A small image classifier, trained from scratch: 40-pixel images, batches of 128.
Rows from block 3 of a small image classifier, named by matrix and row number. Rows with one number belong to one neuron. Each number is 128 + 32 x the weight over its row's rms, rounded and kept within 0 to 255. All counts start at 0.
After each neuron's rows are labels from the 100 images, of 14976, where the neuron reaches its largest size: "top examples" is what is common among them; "colour at peak" is the nearest of a few named colours to the mean colour under the peak. Only what is clearly more common there than usual is listed. The data: histories of elementary cellular automata, time running down. In brackets: how many of the 100, against the usual share in percent.
# u: gMLP up (value half) (model.blocks.3.mixer.u.weight, 512x512), inputs 74-147
# v: gMLP up (gate half) (model.blocks.3.mixer.v.weight, 512x512), inputs 74-147
# out: gMLP down (model.blocks.3.mixer.out.weight, 512x512, transposed), outputs 74-147

u.220 [169 127  98  68 128  69 152  83  95 131 146 132 140 148  89  64 109  83 111 154 154 155 155 157 164  98 129 152 178 132 128 146  93 144 129 146 111  81  95 138 160 141 165  88 137 112 175 176 159 121 105 151 125 121 113 149 145 111  56 100 171 115 117 146 153 135 155 164 130 131 127 133 167 110]
v.220 [147 157 129 124 159  90 122 144 148  71  75  72  77  81 122 166 146 179 161  89  82 111  95 102 173 160 116  48 133  98 123 126 122  95  87 142 168 205 147 185 114 192  79 131 155 169 123  91 174 168 133 101 164 148 130 123 137 121 142 118 129 173 144 129 146  96  88 168 124  86 148 104  94 137]
out.220 [121 136  27 162 170 182 121 120 115 182 111  70 133 114  89 107 140 139 171 144  73 152  56  97 123  84 112 160  91 125 146 175 201 133 154 145 131 124 134 131  92 105 145 135 123 145  80 119 146 112 162 149 106  57 162  94 157 134 157 139  90 188 166 144  74 156 167 109 129 140 125 133 126 144]
top examples: large cells (66 vs 39.9)
colour at peak: black (56 vs 17.7)

u.410 [112 118 144 162 121 160 149 136 184 107 108 122 207 127 149 155  75 142 155 128 157 152  96 129  63 150 101 147 108 120 131 160  96 155 151 107 157 102 129  99 138 190 129 120 131 138 144 141 129 138 101 151 151 102 139  95 131 157 147  95 182  83 113 181 155 176  94  95 126 166  83 100 154 126]
v.410 [ 95 119 131 114 139 104 154 163 127 128 110 117 102 186 139 112 158 121 166 185  88 126 108 136 133  64 176 123 119 127 115 159 135 177 146 128 167 108 110 149 120 149 102 103 165 115 181  93 145 118 135 147 123 142 102 151 138 143 111 138 139 129 172  93  91  92  86 110 148 141 103 174  72 141]
out.410 [ 83 112 137 142 186 122  71 103 109 158  90 119 139 161 106  90 159 195 127 114 117  71 152 102 153 159 121 123 131  39 115 143 102  69 187 163 118  80 129 172  95 184 125 132 181 134 149 142 157 121 103 154 164 137 129 107 107 157 108 132 177 149 144 123  84  72  96 146 107 135 147 131 125  72]
top examples: 010 turns on (78 vs 50.4)
colour at peak: black (54 vs 17.7)

u.150 [154 126 102 116 139 164 133 148 118 165  83 121 147  31 121 195 134 104 124 175  77 206 145 152 114 117 121 130 190  98 119 117 116 139 124 152 137 141 123 128 173 115 102  95  65 124 106  81 101  53 127 135  58 152  89 139 158 121 200 129 103 120 166 132 117 104 191 103 127 164 179 123 114  81]
v.150 [143 129  91 187 197 119 157  82 123 115 149  97 174 133 209 133 137  77 132 129 131  64 123 144 145 105 158 137 106 130 129 123 107 152 164 109 161  47 124 101  99 144 133 107 161 123  71 152  83 122 117 139 123 130  96 202 131 132 132 123 143 113 162 151 108 116  70 119 168 181 156 133  78 166]
out.150 [150  84 144 175 120  89 137  78 124 136  65 122 120 152 123  97 113 113 105 109 160  89 119 161 130 137  94 114 100 107 130 117 112  93 101 164 135 139 142 142 114 115  67 124 136 101  84 142 150 108 141 101 147 141 130 124 106 181 148  74  86 102  74 112 181  91 146 125 113 162 101 139 153 128]
top examples: large cells (87 vs 39.9); 100 turns on (77 vs 50.2)
colour at peak: black (40 vs 17.7)

u.240 [134 123 181  88  78 178 155 166 135  97  83 204 120 100 140 145 159 179 158 161 149 155 116 188 147 154 145 129 133 122 157  96  93 123 103 162  97 111 144  91  69 106 136 104 156 153 149 153 142 152 165 120 109 145 109 111 144 144 134 155 149 166  96 156 112 157 132 140 145  90 150 135 137 133]
v.240 [158 100 127 185 155 132 119 196  63 136 192 151 109 146 132 135 110  58 196  85 176  96  75  87 129 158  79 117 150 145 133 121 141  66 129 117 127 164  96 118 112 124 114 179 145 116 110  71 134 150 102 154 141 159 153 161 143 130 131 191 136 122  98 126 157 120 166 120 164 153 109 147 117  91]
out.240 [123  97 109 141 135 146 132 132 127 140 113 120 111 146 116 119 119 109 138  92 144  91 181 124  89 103  97 130 124  46 111 136 131 114 128  35 165 133 189 126 139 127 122 164 102 102 133 114 105 182  90 100 122 102 114 101  80 112 119 168 125 186 156 165 120  80 160 176 121 163 136 183 153 117]
top examples: 001 turns on (81 vs 49.9); large cells (66 vs 39.9)
colour at peak: black (41 vs 17.7)

u.205 [177 133 129 135 139  54 104 145 144 132 145 144 110 104 105 127  97 129 112 111 147 133 111 111 130 128 169 134 122  69 190 149  85 140 147 141 152  89 192  86  58 186  99 157 135 118 142 102 142 110 111  72  70 129  92 112 140 136 150 167 150 131 121 123  70  78 145 151 110 163 149 141 110 126]
v.205 [169 108 144 151 171  69 130 155 141  81 135  88 133 160 161 144 146 141 114 197 123  43 102 149 159 156 119 160 127 163 102 114 119  92 156 175 153  88 130 130 127  88 170 112 115 119 140 113 104 165 142 198 205  98 161 106 140 122 147 165 123 130 112  85 105 162  82 146 169 144 152 104 177 132]
out.205 [139 188 107 117 125 148 122 140  90 189 140 160 108 150 137 111 122  83 136 142 197  88 201  97 150 190 171 121 184 120 161 171  89  66  94 149  91 175 148  89 110 123 121  89 100 123 127  81  96 142 215 128 112 161 109  57 126 105 130 164 116 176  96 112 151 147 129  94 134  80 141 145 138 161]
top examples: large cells (84 vs 39.9); 100 turns on (80 vs 50.2); 110 turns on (77 vs 50.3)
colour at peak: black (84 vs 17.7)

u.2 [112 119 146 113 112  85 152 183 167 110 127 132 147 117 122 162 164  88 116  77 128 160 110 120 165 148 154 153 133  34 134 138 144 120 100 134 145 131 119 109 112 122 120 103 173 107 158 191 153 113 135 140 149 173 113 169 147 126 141 158  80 105  95 132 106 177 201  63 206 157 108 197 173  71]
v.2 [139 135 128 134 163 102  85 128 134 108  87 116 136 111  97 105  92  35 174 153 163 122  99 118 123 149 143 161 120 169 137 151 117 119  70 126 153 135 106  87 179 116 175 162  97 128 173 133 118 136 162 184 122 119 179 136 159 129 124 173 139 104 152 149  99  80  88 146 157 137 155  82 191 152]
out.2 [158  81 104 136 183 208 164 131  92  80 130 103 174 155 136 104 138 105 156 162 129 150 219 160  57 129  89 169  78 173 176 103 156 112 108 134 155 145 179 125  68 158  59  91  80 166 101 108  63  96 101 131  74 129  69 134 141 106 100 118 197 110  86 116  88  73 120 103 143  90 124 117 181 154]
top examples: large cells (75 vs 39.9); 001 turns on (75 vs 49.9)
colour at peak: black (48 vs 17.7)

u.311 [114 144 202 190 164 149 162 134 110 157  57 124  99 102 122  99 164 108 164 106 161 102 144 143  97 110 106  86 174 109 126 131 175 110 142 131 129 166 113  67  94  59 160 132  57 123 109 113 105 131 179 113  93 168 102 127  91 131 135 122 148  59 117 132 153  78 109 108 109 102 147 159 148 125]
v.311 [151  93 161 151  84 131  85 163  77 127 183 151 106 124 120 204 134 173 131 109 164 108 140 147 157 153 142 125 101  87  99 129 145 165 144 134 133 152 128 121 158 122 114  52 190 135 163 106 134 159 136 156  87 172 110 168 103 110 160 104 109 111 171 138 148 156 119  98 118 110  66 101 138 200]
out.311 [127 122 123  69  97 150 123 120 118 138  95 146 156 113 141 158 151 159 135 110  95 102 153 151 117  65 105 121 167 128 167 101 214 122 154 144  71 149 140 148 194  99 128  84 142  74 135  86 139  92 126 124 169 158 146 101   2 149 165  90 114 151 176 112 113 144  75  63  65 140 128 166 128 128]
top examples: 100 turns on (88 vs 50.2); large cells (80 vs 39.9)
colour at peak: black (77 vs 17.7)

u.397 [155 120 159 138 133 105 152 138 138 129  97  95 141 172 106 135 130  87 169 112 101 176 151 131 176  91 168 164 173  88 104 157 127 139 103 130 164 140 180 153  83 151 161  84 119 148 115 133 127 170 105 148 108  97 110 111 123 103  74  57  98 149  98 116 150 162 104 179 171 105 128 124 141 165]
v.397 [159 168 135 181 160  94  84 156  48 141 177 123 111  43 135 140  84 144 118 172 151 134 140 134  38 131 133 108 143 123  99 105 112 144 170 122 103 120  62 122 133 124 133 143 150 113 180 177 141 123 123 138 164 144 170 126 100 109  85 146 168 139 101  97 126 133 140 167  85  72 149 190  83  93]
out.397 [137 136  76  69 153 146 173 120 148 131 143 165 106 152 135 157 152 180 144 138  83 113 130 140 131 146 133  63 153  84 104  97 161 124 139 119 140 117 122  68 159 150 118 161 178 143 169 140 163 183 146  82 122 153  30 185 162 154 127 102 151  74 173 106  76 108 122 119 153 153 149  90 150 106]
top examples: 010 turns on (92 vs 50.4)
colour at peak: black (83 vs 17.7)

u.323 [127 148 135 148 121  46 194 122 169 137  79 143 129 128 120 172 138 155 165  84 110 114 126 152 160 161 157 187 133 124 111  92 115 121 200 155 155 105 137 109 148 151 158  89 107 114  92  93 123 169 131 137 142 154 101 124 130 134 114 130 136 170 136 158 141  84 142 144 156  66 122  98  98  99]
v.323 [140 205 131 145 160 125  69 117  57 165 139 188 192  69 121 161 141 126 190  61 139 104 124 123 134 171 108 121 153 130 141  97 140  90 164 105 115 142 156  97 128  97 152  76 129 170 176  93 102 137 158  78 116 156 134 100 147 123 171 127 111 127 137 125 176 117 141 134  95 185 193 136 170 146]
out.323 [157  72 173 127  98  46 135 147 115 114 140 114 100 174 155  86 209 120 137   6 136 173 176 151 153 149  52 199 141 139 180 138 129  94 164 146 161 153 113  77  92 115 159 194 113 129 101 122 121 136 111 111 127 142 101  71 104 151 155 123 114  83 108 142 161 126 122 137 134  85 127 107 104 125]
top examples: large cells (98 vs 39.9)
colour at peak: black (99 vs 17.7)

u.50 [ 56  57 154 129 151 180 104 119 181 146 106  75 200 167  87 192 134 111 121 131 130 127 173  90 169 129 147 110 161 183 140 142 149  99 131 146 126 197 141 124 103  92  88 158  92 147 106 144 152 114 108 129  67 107 148 113 120 103 141 139 111  83 111 145  93 132  86 120 121  64 128 112  94 166]
v.50 [163  55 189 117 154 136 145 146 161  98 108 103 155 121 137  56 137 181 167 158 115 145 113 184 112 148 137 101 134 137 134 197 126 103 125 100 129  97 151 167  62 104 121 154 139 151 127 161 127  63  96 138 153 138 156  83 180 160 155  86 172  88 151 170 138 132  80  91 155  76 100 129 164 176]
out.50 [128 131 148 195 106  91  45 143 116 126 125 122 163 165 104 227 174 118 163 122 107 131 127 139 113 124 111 177 125  94  52 153 130 118 178 152 137 123 106 150 165 171 136 175 133  75 145 122  98 136 170  65 156 123 148 174 177 155 175 124 172 177 125 104 173 134 136 106  95 117 148  52 163 103]
top examples: 111 turns on (94 vs 50); rule: rule 165 (26 vs 0.3)
colour at peak: white (49 vs 5.5)

u.503 [109 113 148 131 189 122 169 166 110 129 147 189 133 135 156 137 102  86 105 155 160 114 142 103 103 163 106 114 164 109 128 140 143 109 125 164 132 129  97 139 139 137 118 120 128  98 137 135  58 142 128  97 172 125 131 158 199 201 139  87 138  79 155 138 114 107 117 140 104 152  76 165 107 100]
v.503 [101 137 144 114 153  48 167  82 134 185 117 106 153 143 106 139  72 116 129 104 142  87 109 139 172 157 155 117  82 180 106  71  73 163 105 121 100  67 141 107 144 144  94 125 163 155 125 159 184 154  98 163 119 111 132 106 119  58 164  99 130 135  86 123 185 214 129 100 142  97  81 132  82 117]
out.503 [132 123  76 129  65 100 145 154 142 126  33 124 102 146  73 108  84  93 161 104 182 132 126 146 135  95  90 137 133  58  54 158  51 106 111 122 161 115  85  39 126 171 177 200  62 100 106 151 116 137  95 152 110 108 110  86 155  58 115 115 109 183 115 147 127 145 135 160 175 150 137 102 172 126]
top examples: 100 turns on (100 vs 50.2)
colour at peak: black (70 vs 17.7)

u.436 [171 106  75 125  87 109 126 159 159 103 120 118 135 121  97  77 120  88 129 154  92 135 152  93  76 187 124 122 136 129 104 196  73 147  78 155 155 102 162 148 122 160 110 133 144 137 134 148 206 138 124 164 135 108 158 118 138 130 102 144  68 140  94 112 117  94 151  90 126 171 112 109 107 100]
v.436 [114 150 167  85 168  63 164 179 152  78 105 101 114  56 104 128 162 150 175 120 102 102 155  95 137  72 148 126 149 156 125  54 130 108 114 117 156 121 107 103 145 127 142 102 131 142  77  62 121  96 127 122 124 155  44 123 150 163 113 159 157 161 188 127 105 112 153 139 138 105 188 112 105 176]
out.436 [146  78 160 162 136 155 141  91 120 147 138 142 156 136 116 174 114 117 199  58  93 159 101  75 157  88 129  92 159 111 117  63  85 159 114 173  86 136  88 143 105 132 137 181 105 152 133 123 160  91 180 124 140  99 114 122 103 147 128 134 148 167 126 178  70 107 115 179 141 127 180 178  37 131]
top examples: 110 turns on (77 vs 50.3); large cells (70 vs 39.9)
colour at peak: black (64 vs 17.7)

u.460 [134 122  64 152 136  73 104  79 116 115  88  92 142 109 135 130 196 108 103 109 135 131 113 122 141 189 128 134 134 125 104  93 161  95  72 116 140 104 111 154 129 129 141  87 223 119 168 146 140 147 137 152  99 128 119 106 145 145 127 125 153 146  66 188  99  84 110 113 135  99 110 179 163 118]
v.460 [159  78  27 177 147 138 127 153  78 128 147 155  67 172 172 137 202 154 106 110 164 122 185 157 150 130 122 120 168 174 125 165 215 162 146 172 101 125 173 135 195  81 131 144  67 119 115 136 136  88  93  93 158 155 136  79 105  84 154  63 167 169 159 143 188 161 110 181 122  83 106 136 121 108]
out.460 [164 150 123 165 134 112 146 189 101  86 155 159 112 191 128 142 165 173 115 115 135 184 115  95 113 134 201 104  84  91 132 125 179 145 165 145 166 136 168 116  97 181  81 148  80  85 131 130 131 124 119 184 140 134 184 189 104 144 149 130 138 111 137 139 173 149 113  87 120  82 165 121  93 108]
top examples: 001 turns on (81 vs 49.9)
colour at peak: black (39 vs 17.7)

u.390 [153 135 183 179 127 136  91 140 157 170  29 126 141 177 136  82 130 115  77 151 149  88 139 111 119 102 101 149 117  83 107  17 183 165  96 130 112  81 146 149 149 137 135 137 132  48 113 148 118 106 142 119 138 172 129 143  84 153 165  92  51 114 124 140 124 111 134 121 132 159 191 142 140 173]
v.390 [167 132 147  99 118 195 161 118 148 140 122 100 111 145  64 154 119 116  46  84 170 149  89 118 140 153 123 169 101  98  94  79 127 102 178 142 128 130  86 140 118 138 127 116 120 162 143 174 124 142  74 108 115  57 124 107 118 107 136 131 207 178 147  73 151  69 122 122 132  88 111 136 136 138]
out.390 [148  99  85 153 107  74 170 105 152 118 113 145 162 125 115 151 133 121  79 130 194  94 167 168 139 127 162 133 119 123 146 144 148 100 151 166 164 181 109 101  67 151 126 163  76 131 119 140 200 147  96  83 163 127  92 158 150 104 107  82 125 166  98 192  76 171 109 115 126 161 170 119 163  75]
top examples: 111 turns on (100 vs 50)
colour at peak: white (37 vs 5.5)

u.187 [142 153 214  73 151 141 161 122 124 106 115 115 127 141 130 118 113 119 109 138  89 152  62 112 156  98 109 119 145 175 121 110 137  76 161 176 127 101 191 127 101 121 174  83 125 119 110 125 135 140 125  81 105 115 129  62 198 164 118 103 133 139 114 147 106 125 139  78 118 159  88 166  95 171]
v.187 [145 119 144 134 113 147  77 136  88  92 144  87 123 167 141 182 138 137  78  68  93 107 155 132 125 166 146 112 155  33 128  76 159 196  82 141 158  96 138  99 108 120 142 211 121 124  74 127 124  88 158 113 148 129 100 201 137 138 129 125 113 135 162 138 119 145 135 162 163  68 119  71 123 141]
out.187 [120  96 112 138 190 106 112  89 118 127 121 164 111 110 122 115  51 119 156  82 126 109  63  61 168 172 100 140 106 172 147 137 161 120 162 145  94 163 166 118 138  96 188  99 133 129 111 150 124 157 123 154 195 116 117  98  47 119 162 126 165  81 187 148 123 127 107 125 151 124 163 109 135 141]
top examples: 111 turns on (97 vs 50); 110 turns on (97 vs 50.3); large cells (85 vs 39.9)
colour at peak: white (27 vs 5.5)

u.469 [148 108 155  38 122 149 153 129 120 142 149 128  88  78  84 156 129 125  82 137 132 144 148 108 202  85 152 130 147  81 156 141 141 130 148 114 140 133  70  94 114 105 141 182 123 205 129 144  90 124 154  83 127 118 146 167  22 113 130 120 165 102 114  96 139 129 146 154 154 100 150 172 150 102]
v.469 [ 93 161 103 132  87 159 125 119  91 108  93 104 115 158 158 163  97 120  57 101 140  53 135 170 127 156 132  95 143 146 145 110  98 133 121 108 115 108 119 150 132 148 146 114  89 135 130 141 142 119 149 109  86 120  85 120 110 156 150 138  84 144 120 135 109 141 141 168 119 134 187 117  95 186]
out.469 [104 116  91 123 123 113 120 128 108 113 106 136 185 115  82  88  97  67 145 113 169 137  92 124 152 126 103 103  78  99 143  95 120  98 202 101 102 114 150  76 116 148 177 112 123 109 177 138 151 119  72 161 134 139  99 126 130 141 110  92  39 134  93 139 123 133  70 132 153 141 127 166 174 167]
top examples: 001 turns on (85 vs 49.9)
colour at peak: black (81 vs 17.7)

u.17 [175 145  71 157 113  95 129 155 118  96 140 162 124 107 137 150 119  98 102 146 133 209 153 145 159 176 119 127 175  52  85 137 116 123 106  96 118 115 123 159 172 120 162 152 158 171 122 209 172 112  50 121 112 113 147 117 143 137 132 111 139 138 118 157  84 122 180 122 141 166 105 143 136 127]
v.17 [132 121 180 160 123 126  99 125 104 180  98 208 137 155 154 155  48  61 124 194 104 126 163 188 141 106 114 148 147 136 117 105  88  89  60  96  79 135 147 121 143 120 169  95  69 120  61 127 132 163 138 114 161 129 136 142 111  94 112 140 117 104 135  85 157 117 158 177 130 134 167 125 110 150]
out.17 [136 132  84 145 117 116  53 159 114 133 140  38 141 104 109  95 117 144  85 114 104 122  84 142  88 127 131 164 116  73 144 124 130 108 132 130  73 137 104 126 135 150 128 191 158  75 169 103 155 113 148 143 140 145 161 108 130 154 149 103 182 198 102 183 157 100 140 148 100 121 111  94 107 144]
top examples: large cells (73 vs 39.9)
colour at peak: black (51 vs 17.7)

u.353 [123 157 118 139 142 134 121 149 133 171 150 123 109  97 174 127 182 114  96  75 161 138 133 113 155 125 146 161 158 124  96 125 119  91 170 125 158 131 108 115 135 139 106 140 125  94 127 150 103 138 157 143 121 136 174 116 126 107 156 102  84 139  78 126 178 121 122 169 122 106 140 142 226 142]
v.353 [134 102  94 154 186 137  64 117 106 112 124  91  78 158 110 144 127  85 155 154 162  86 130 167  97 142 152 115  69 102 110  91 123  87 148 173 112 185 158 150 107 123 155 147 162 139  98  80 141 146 137 133 104 186 115 195 114 142 142 178  63  63 104 125 117 130 138 122  81 118 125 127 138 103]
out.353 [136  83 143 139 132 111 165 113 182 179 124 162 148 106 152 146 122  98 134 132 189 160 210 156 161  97 124 117  99 185 131  72 163 163  75  80 122 136 129 159 149 163 145 172 138  91 112 143 148 200 102 119 170 112 137 159 139 143 160  97  69 130 150 136  27 122 141 144  99 139  67  98 133  61]
top examples: 100 turns on (100 vs 50.2); large cells (79 vs 39.9)
colour at peak: black (49 vs 17.7)

u.117 [168 113 164 169 148 118 118  71 163  93 183  84 104 156 108 199 101 119 192 100 136  95 112 161 168 172 152 154 131 136 177 127 196  96  65 121 107 162 135 117  91 110 111  81 117 101 192 102 147 113 125 162 188  99  72 136 143 127 169 165 130 129  78 144 113 154 111 114 133 178 131 110 114 117]
v.117 [121 111 143 140 170 140 206 151 112  86 111 129 114  62 102 101 150 171 127 148 110 186  45 151 131 145 117 140  88 104 120 150 159 164  53 118 169 134  91 129 167 164 113 155 119 167 139 109 113 140 106 125 104 167  71 166 159 123 147 164 189 127 196 150 159 177  99 125 185 165 120 101 189  67]
out.117 [134 144 114 131 172 155  67 123 168 143 117  86 133 106 188  70  92 126 127 129 101 124 168 190 120 106 132  95 186 114 163 145 109 149 130 104 209 103  98 132 167 121  73 162 139 160 126 141 159 149 149 101 137 125 124 104 133 115  94 122 146 173 134 149 106 129 116 141 121 234  64 127 177  81]
top examples: large cells (69 vs 39.9)
colour at peak: white (28 vs 5.5)

u.54 [144 147 117 160 124 161 112 170 163 101 196  89  98 116 110 141  82  93 174 124 156 164  96 151 138 166 148  66  69 115 150 121 130 142  84 130 164  96 143  99  75 150 102 128 154 178 161 167 164 120 137 170 129 193 145 108 137 156 107 100 145 136 139  52 173 127 123 121  64 128 131 105 121 120]
v.54 [107 118 133 147  86 121 108 165 121 104  78 118 100 218 159 143 173 134 104 137 155 101 174 139 119 176 104 137 149 136 140  70 158  81 109 129 148 130 127 118 138 110 129 135 142  90  88 101 118 153 102 186 172 170 145 124 171 147 124 140 127  62 142 144 151  69 133 154 190 132 156 144 188 139]
out.54 [126 141 136 123 159 158 118 117  96 175 125 119 122 148 118 161 105  88  66  53 138  89 153 163 109 108 113 143 186 182 166 115 123  98 121 125 117 106 171 146  88 112 137 167 112 121 153 205 131 106 127 155  67 129 166 162 141 112 133  84 174  76  99 199 116  80 161 151  85 183 187 127 122 132]
top examples: 110 turns on (91 vs 50.3); 100 turns on (80 vs 50.2); large cells (77 vs 39.9)
colour at peak: black (46 vs 17.7)

u.322 [158 131 133 119 134 184 149 135 117  60 147  78 117 119 142 111 134 144 201 141  91 156 167 135 135 139  87 133 118 148  91 136 200  98 146 125 127 123 146 118 178 161 149 113  67 139 114 101 209 147 144 143 137 142  69 124 107 134 154 184 149 197 123 126 116 119 133  98 128 102 103  99 134  86]
v.322 [122 117 154 196 128 132  95 146 133 195 135 175 149 114 114 170 151 132 158 114 156 143 112  94 203  55 146 160 166 109 119 176  90 118 145 143 125 159 175  63 141 118  93 151  94 112  77 143  78 129 100 109  96 200 136 152 164 167 173 158 139 130 113 151 149  83  87 171  82 172 147 109 156 144]
out.322 [182  93 126 156 133 147  76 145 142 161 100 147 181 172 153  61 167 111 103 138 105 165  80 158 164  70 153 128  75 100  79 120  83 134 127 124 167 131 100 197 101 103  92 198  49 171 126 178  75 129 137 105  92  87 104 158 102 135  77 102 143 148 142 127 123 143 115 169 115 159 114 143 165 165]
top examples: 100 turns on (100 vs 50.2); large cells (98 vs 39.9)
colour at peak: black (38 vs 17.7)

u.348 [ 34 110 132 138 203  46 129 104 138 158 135 106 121 139 116 140 100 140 185 149 124 182  93 144 159 118 175 150  97  50  86 131  96 144 114 110 166 139 100  96  46 132 133 131 156 150  58 120 136 180 215 107  98 113 157  84 126 122 135 144 143 199 150 120 127 104  93 157 197 143 141  77 185 117]
v.348 [171 178 145  77 110 107  67 100 140  52  96 123 145 126 116 123 116 129  87 122 156 128 166  89  53 120 117 103  83 135 167 129 157 128 168  45 132 172  85 148 154 175 134 119 111 140 163 159 113 153 145 102 142 169 160 146 122  91 103 147 112 158 152 160 202 139 109  84  72 127 118 132 103 121]
out.348 [ 93  84  66  96 144 145 145 173 138 136 100 135 163  67 181 156 157 126 127 149 154  91 110 165 119  99 117 124 110 122 141 101  81 124  95 146 149 151 138 144 166  97 101 105 132 141 147 146 148  87  95 144  93  91 176  68 105 115 145 173 118 135 109 115  88  56 153 129 143  97 167 124 136 140]
top examples: dense start (62 vs 28.9)
colour at peak: black (68 vs 17.7)